Weights of a small spectrogram VAE: soap at rate 0.0028.
Rows from block 10 of the encoder, named by matrix and row number. Rows with one number belong to one neuron. Each number is 128 + 32 x the weight over its row's rms, rounded and kept within 0 to 255. All counts start at 0.
# fc1: MLP up (encoder.blocks.10.mlp.fc1.weight, 1024x256), inputs 0-63
# fc2: MLP down (encoder.blocks.10.mlp.fc2.weight, 256x1024, transposed), outputs 0-63
fc1.593 [112 121 107 133  69  71 119 130 100 131 114 133 178 142  48 112 127 134 112 116 137 126 128 105 131 110  56 110 156 158 135 117 142 126 162 150 127 123 146 145 136 155  78  96 124 139 124 171 135 162 129 133 114 103 134 142  43 134 103 119 141 129 101 141]
fc1.594 [ 75  69 115 129 114  78 126 128 161 105 130 118 117  86 124  58 106  96 120  96 149  81 119 112 154 137 205 160 115 138 128 106 108 113 130 137  90 137 107 149 128 148 119 150 120 126 128 115 162 113 145 159 135 130 128 127 149  83  94 151 143 119 134 138]
fc1.595 [182 128 130 142  30 143 127 122  51  91 128 164 105 123 107 129 101 145 145 118 131 180 107 143 157  94 162  80 125 156 119 144 149 173 156 104  88 124 125 105 112 166 158 100 128 133 141 117 141 108 113 130 223  89 107 161 199  64 123 106 137 111  30 197]
fc1.596 [121 109 109 110 142  65  67 113 134 131 129 118 125 171 126  66 142 126 137 155 187 147 109 139 156  86 219 109  89 131 120 103 115 143 105 158 153 137  64  96 123 126 158 109  84  84 107 125 131 102 122 134 138 122 198 129 129  56 143 129 125 120  63 111]
fc1.597 [170 127 123 122 146 125 119 100 103 171 134 117 128 110 132 136 132  86 146 128 114 136 122 115 111 154  40 127 173 134 133 145 128 131 142 130 167 104 139 115 147 149 135 120 139 108  62 128 115 111 139 121 113 123 206 105  61 146 181 115 121  87 129 125]
fc1.598 [ 96 120 140 119 134 133 159 128 162 121  55 111 154 233 159 114  62 130 132 112 132 142 146 100  76 161 189  56 207 142 124 123 141 179 174 133 172 134 104 128 140 115 119 116 105 132  86 121 109  98 149 142 129 135 122 128  92  94 109 115 148 132 118 166]
fc1.599 [138 100 174 118  77  95 151 125  62 127 125 133  95  75 125 101 164 145 179 128  77 130 116 108 168  63 134 170  32 137 111 120 111 110 122 161 113 135 131 165 128  82 122  32 144 122 144 113 113 105 180 172  55 149 215 143 121 126 135 103 194  98 125 107]
fc1.600 [ 87 107 166 147 200 151 150 125 120 128 101 118 126  79 158 126  93 119 123 158 161 100 161 171 168 203 231  66 125 123 140 126  98 140 177 111  77 195 111 128 128 137 156 120 121 130 142 136 195 134 134  98 163 138 121 124 166 121 149 114 132 196 127 126]
fc1.601 [129 125 132 112 152  95 128 141 147 127 125 181 129 165  78  59 158 134 125 105 160 119 146 120 140 134  81 109 163  97 131  86 129  85 126 107 153 107 155 127 136 117 141 184  94 143 201 118 130  79 201 108 140 152 205 121 203 116  81 159  75 126 152 109]
fc1.602 [126 112 128 138 155 109 136 147 161 121 174 126 101 148 130 158 125 120 184 122 126 154 180 129 201 130 206 123  83 137  88 215 145 120 118  83 112 133 107 173 148 168 113  80 132 135  78 114   0 176 161 167 149 170 137 112 172 128 118  96 111 127 118 126]
fc1.603 [132 116 187 122 116  97 135 128  85 208 104  70 107 152 141 159 132 111 164 133  34  97 136  92 151 144 132  94  61 106 143 118 141 167 159  79 147 116 134 105 135  92 144  82 142 167 144  93  68 128  96  82 140  92 144 119 137 128 128 150 107 151 138 139]
fc1.604 [128 175 170 140  92 107  60 139 175 160 131 159 126 128 117 141 140 142 124 156 138 131 121 146 149 102  99 155 130 134 149 145 170 142 108 175 142 117 142 116 108  88 154 138 132 198 152 113 143 189 109 169 106 136 140 123 126 135 122 111 133 111 113 162]
fc1.605 [127 124 127 156 118 107 164 102 142 126 153 146 138  90 110 111 136 131 134 119 120  97 171 114 149 133 141 171  72 141  89 127  86 159 131  84 142 212 126 129 156 143 147  94 128 119 111 143 106 126 145 130 187 112 140  85 192 134 108 154  55 125 135  86]
fc1.606 [138 150 133 123 102 175 148 135 140 119  35 130 156 157  99 129 132 143 112  92 151 105 129  74  44 100 129 134 153 121  33  84 144 159 124 135 176 145 165 104 119 134 108 138  65 150 159 147 126 131 170  79 124  88 144 129 112 157  64 110 144 112  82 158]
fc1.607 [135 154 127 130 140 127 115 108 109  89 168  88 128 157 127 130 125  74 128 127 128 179 105 135 121 120 141 156 142 101 128 121 148 107  91 112 120 126 142 108 161 144 150 190 114 102 141 119  97 148 159 112 114 155 150 149  94 183 135 125 119 184 123 136]
fc1.608 [114 141 111 102  89 131 125 173 103 129  94 138 127 170 140 116 147 149 114  85  79 144 177 131  92  87  80  82 115 112 136 129 110 100 128 144 143 108 170 131  79 144 166  82 119 114 141 130 117  96  70 110 112 131  93 161  92 128 117 138 184 125  78 114]
fc1.609 [140 130 123 193  78  66  99 113  32 170 127 120 132 151  64  12 129   1 135 106 142 136 147 181 131 124  66 130 149 151  88 112 188  74 130 162 184 118 199  83 126 136 128  92 112 101 112 124 134   0  79 113 127 108 148 149  92 108 180 154 193 143 126 149]
fc1.610 [122 116 149  71 123 133  99 106 165  90  88 106 147 123 156 129 129 104  98  87 114 104 146 129 122 128 140 111  97  94 177 173 151 145  94 131 118 129 123 127  96  69  88 137 134 131 124  57 125  97 127 138 105 140 150 103 112 155 104  96 127  82 125 108]
fc1.611 [110 140 157 110  64 118 134 132 139 127 111 168 128  87 144  42 107 150 128 126 133 126 144 122 128 134 145 132 129 203  98 130 121 111 156 182 181 126 135 128 130  99 114 142 115 135 129 170 132 122 147  70  43 140  69 112 115 137 126  59 174 130 144 100]
fc1.612 [138 181 144 155 129 161 195 100 117 132 149 131  92 138 128 100 168 120 157 129 115 112 111 154 197 101 125 155  74 143 124 133 116 108  94 118  98 132 128 137 130 167 119 126 121 135 142 183  89 219 173 123 112 137 163 101 157 156 163 128 122 139 136 144]
fc1.613 [119 142 125 159  87 167 132 123 113 137 168 178 220  90 121  86 123 123 150 170 142 182  84 130 134  54 218  96 163 126 111 122 122 126 120 126 122 130 153 120 128 155 105 129 101 135 124 145 128 187 108 162  88 104 118 196 184 110 148  70 125 160 121 120]
fc1.614 [118 144  93 129 108 121  84 171 189 121 131 146  92 141 141 212 114 130 155 198 195 154 126 158 134 204 147 176 140 122  91 130 128 146 164  96 126 144 130 122 111 160 145 129 129 159 131 157  89 117 128 107 142 109 172 108 125 109 132 153 142  82  32 147]
fc1.615 [125 156 128 136 122 123 136 129  88 133 141 198 174 129 129 119 123 183 132 194  62 104 141 107 121 144 123 127 118 130 129 119 136 122 165 125 105 156 119  84 132 114 122 207 123 107 104 128 145 139 125  36 145 128  94 124 128 116 112 100 123 126 163 122]
fc1.616 [127 104 118 142 148  61 112 135 116 129 105 129 192  85 134 119 127  86 114 118 165 123 129 130 113 132 156 131 123 131 134 113 135 129 160  50 128 113 130 106 143  68 127 129 128 109 139 135 153  92 113 159 141 113 106  61 134 124  70 129  93 115  17 128]
fc1.617 [148  81 104 120  67  51 125 162 137 120 125 161 101 119 122  97 114  66 138 105 106 123 143 112 143 118 148 105 131 139 130 137 125 104 109 122 118 127 131  88 115 181 119 188 158 128 123 138 173 112 159 148 171  71 135 120 128 146 135 155 188  97 148 132]
fc2.593 [138 123 127 127 219 139 133 146  97 123 132 115 122 185 123 189 125 127 125 154 136 157 126 148 147 126 125 102 114 113 138 149 149 143 120 127 185 123 131 129 113 130 125 150 132 120 139 139 128 100 131 128 133 124 139 123 156 138 156 116 109 168 107 138]
fc2.594 [124 144 128 140 194 110 135 117 127 124 128 103 133 145 150 127 126 131 130 130 111 149 130 130  80 124 141 112 122 134 135 198 140 144 129 135 101 139 157 115 139  96 148 128 177 129 126 156 113 151 117 130 128 100 126 101 130 129 140 131 123 119 179  91]
fc2.595 [138 127 116 124 166 126 116 132 149 144 131 106 135  88 126  27 129 145 118 143 148 111 145 186 123 157  91 154 129 124 122 120 131 138 121 146 133 142 164 132 128 101 127 129 101 129 118 127 125 101 108  64 142 174 113  42  52 131 128 125 151 146 175  97]
fc2.596 [159 128  92 152  74 230 184 164 154  74 135 108 132 143 124  80 125 109 142  63 127 103 158 126 136 136 110 159 136 142 122 166 141 119 110  94  99 125 176 149 192  69  81  90 122 115 127  55  74 117 129 160  30 111 121 110  86 159 130 120 131 160 122 101]
fc2.597 [132 145 143 135 118 130 127 128 137 116 129 118 119 116  80  91 142 165 154 145 127 137  88  98  92 116  42 122 104 137 101 109 149 110 149  90 119 119 123 133 105 103 128 158 119 122 166 193 159 128 131 109 169 143 135 134 152 129 155 140 116 144 100 167]
fc2.598 [120 120 125 115 134 123 128 119  84 120 132 139 115  74 118 138 171 110 120 172 119 138  63 120 154 122 119 139 126 137 162  95 125  91 112 123  84  97 124 121 127 119 148 154 118 128 135 119 144 105 125 140 151 113 138 133 155 100 171 124 142 121  98 118]
fc2.599 [141 192  98 152 176 212 132 148 121 101 128  83 127 140 130 137 191 119 115 127 135 129  75 153 135 125 128 104 173 108 135 214 144 124 107 104 104 144 137 111 133 165 126 145 131 125 117 114 159  77 197 108 187 117 115 131 154 115 127 150 111 126 115 156]
fc2.600 [161 117 145 104 102 157 137 105 121 131 140 110 155 156 141  63 150 126 134 115 108 151 104 124  67 106  40 235  53 129 133 135 113 126  87 146 123  70 150 127 138 124 137 106 129 135 149 138  84 102 169  81 166 109 133 151 120 184  98 137 135 113 116 147]
fc2.601 [108 134 113 128   0 126 134 115 127 122 124 103 102 125 118 167 143 142 123 132  71 123  99 125  89 131  86  70 137 172 120 119 133 182 135 139  84 109  89 126 136 123 126 147 198 169  83 123 127 119 149 153 113 116  84 146 163 124 156  94 108 130  56 107]
fc2.602 [127 125 116 143  75 173 128 113 132 112 128 108 174 106 218 124 119 153  92 119 151 140 100 108  65 121  94  52 132 146 167  82  71 144 108  65 140 110 151  53  93 113 140 128 138 104 129 128 217 118 100 117 174 132 129 108 111 101 160 134 159 136  82 119]
fc2.603 [131 147  95 109 173 172 105 175 100  86 138 149 144 103 108 110 124 165  90 109 180 115 132 156 113 118 118  72 213 145 132 124 124 133  82 141  50 116 124 169  92 137  90 176  65 139 123 145 123  79 130 128 121 185 100 140 152 147 110 111 108 172 115 128]
fc2.604 [129  84  78 121 113 129 179 114  90  95 158 127 125 129 122 149 105  70 161 133  79 128 122  92  70 111 210 129 115  95 115  71 109 116 109 111 104 155 136 119 130 193 113 110 108 112 101 129 129 129 137  96 134 103  98 156  96 152 122 123 114 118 143  80]
fc2.605 [123 115 137 139  95 151 127 150 132 117  98 126 123 164 124 142 176 169 161 123 113 156  77 136  82 132 113 120 116 123 176 147 163 127 106 133  90 128 144 105  98 124  95 146 155 108 135 127 114 121 120 125 127 166 101 148  43 124 121 124 108 147 126 105]
fc2.606 [146 129 155 148 221 152 152 179 107 141 176 168 114 172 119 129 103 125 144 129 116 144 120 135 196 165  41 161  90 168 156 125 135  92 141 102 137  70 139 122 164 106 155 119 217 132 116 139 179 101  75 181 150 134 167  91 165 130 153 134  99 130  81 138]
fc2.607 [115  88 161  91 155 118 142 134 120 143  96 115  62  64 128 160 116 152  93 142 113 132 105 124 148 156 179 121  84 152 169 106  77 128 174 123  15  85  94 125 140 167  96  88 168 208 144 116 207 145 114 146 139 109 106 116 146 142 136 132 140 131 134 136]
fc2.608 [120 118 102 131 242  72 108 155  84 127 129 129 101  85 161 206 135 131 119 150 123 129 149 132 137 159  78 188 144 153 143 113 151 110 128 121 124 129  96 128 146 117 112 131 106 115  87 122 118 113 124 147  76 102 155 106 187 142 138 122 125 128 153 105]
fc2.609 [ 88  99 127 100  78 189 137 136 143 128 153  79  87 105 131 157 104 153 135 147 127 123 130  91 138 119 159 168  78 108 194 142 111 128 149 142  69 108  81 149 160 114  95 147 192 141 128 143 132 135 178 141 115 130 122  97  92 128  86 134  99 106 143  95]
fc2.610 [131 167 127 138 151 107 128 130  87 124 128  98 110 128 124 207 115 121 124 125 135 150 121 112  79 128  97 188 113 159  87  98 139 116 129 204 192 129 122 108 150 199 162 145 115  48 159 130 134 231  97 113 117 124 142 149 206 131 130 148 130 201 105 177]
fc2.611 [132 105 138 133 188 143 122 152 116 122 132 111 117 138 141 130 140 112 121 136 125 152 172 161 148 129 174 160 145  97 107 163 130  98 112  97   0 144 112  84 114 122 156 145 148 123 151 111 131 105 178 158 172 126 120 162 134 113 119 168 114 106  40 120]
fc2.612 [132 123 112 141 129 102  89 155 126 136  70 133 134  61 117  57 112 128  94 119 108 138 111 151  88 133 119 100 139  74 120 214 130 133 151 103 120 121 123 138 127  88 169 114 113  82 124 128 198  67  75 128 154 127 103 125  98 141 126 104 170  96 125 133]
fc2.613 [112 110 128 129 108 148 111 123 128 136 125 103  99 157 137 153 125 140  68  83 128 112 187 118 161 125   0 112  91 117  95 115 126 117 118 136 153 109 107 156 141 117 155 106 110 115 103 128 129 102 116 129 118 140 139 132  31 111 121 139 157  89 128 124]
fc2.614 [115 100 157 113 161 118 174 119  40 172 144 121 160  95 165 134 127 129 153 122  82 111  94 111 133 126  71 128 117 106 118 194 136 125 111 166  86  81 128 151 144 171 161  99 123 128 165 128 146 131 169 139 126 129 109 131 207 116 123  87 126 108 247 131]
fc2.615 [ 98  26  75 123 231 120  67 107 185 128 128 128 128 128 162 111 125  82 123 137 153 127  90  94 112 126 146 104 138 180 126 127 130 150 141  86 129  90 146 129 119 109 127  82 201 122 132 122 147  99 122 126 146 132 125 106 107 146  83 132 114 153  49 106]
fc2.616 [141  66 126 129  58 233 123 123 132 134 166 131 115 177 102 160 144 110 145 127 163  91 117 146  84 128 100 133 159 112 160 118 138 144 134 144 121 140  89 161 118 183 197 161 168  99 110 137 126 156 157  81 149 133 132 115  21 141 133 121 102 170 255 105]
fc2.617 [109 138 132 128 141 126 130 129 115 127 145 131 155 145 128  79 114 146 150 143 103 105 118 176 102 125 149 143 103 132 130  82  71 124 125 133 202 148  95 138 135 121 124 137  85 128  91  98  94 161 123 109 136 134 125 133 121 124 113 121  54 129  89 159]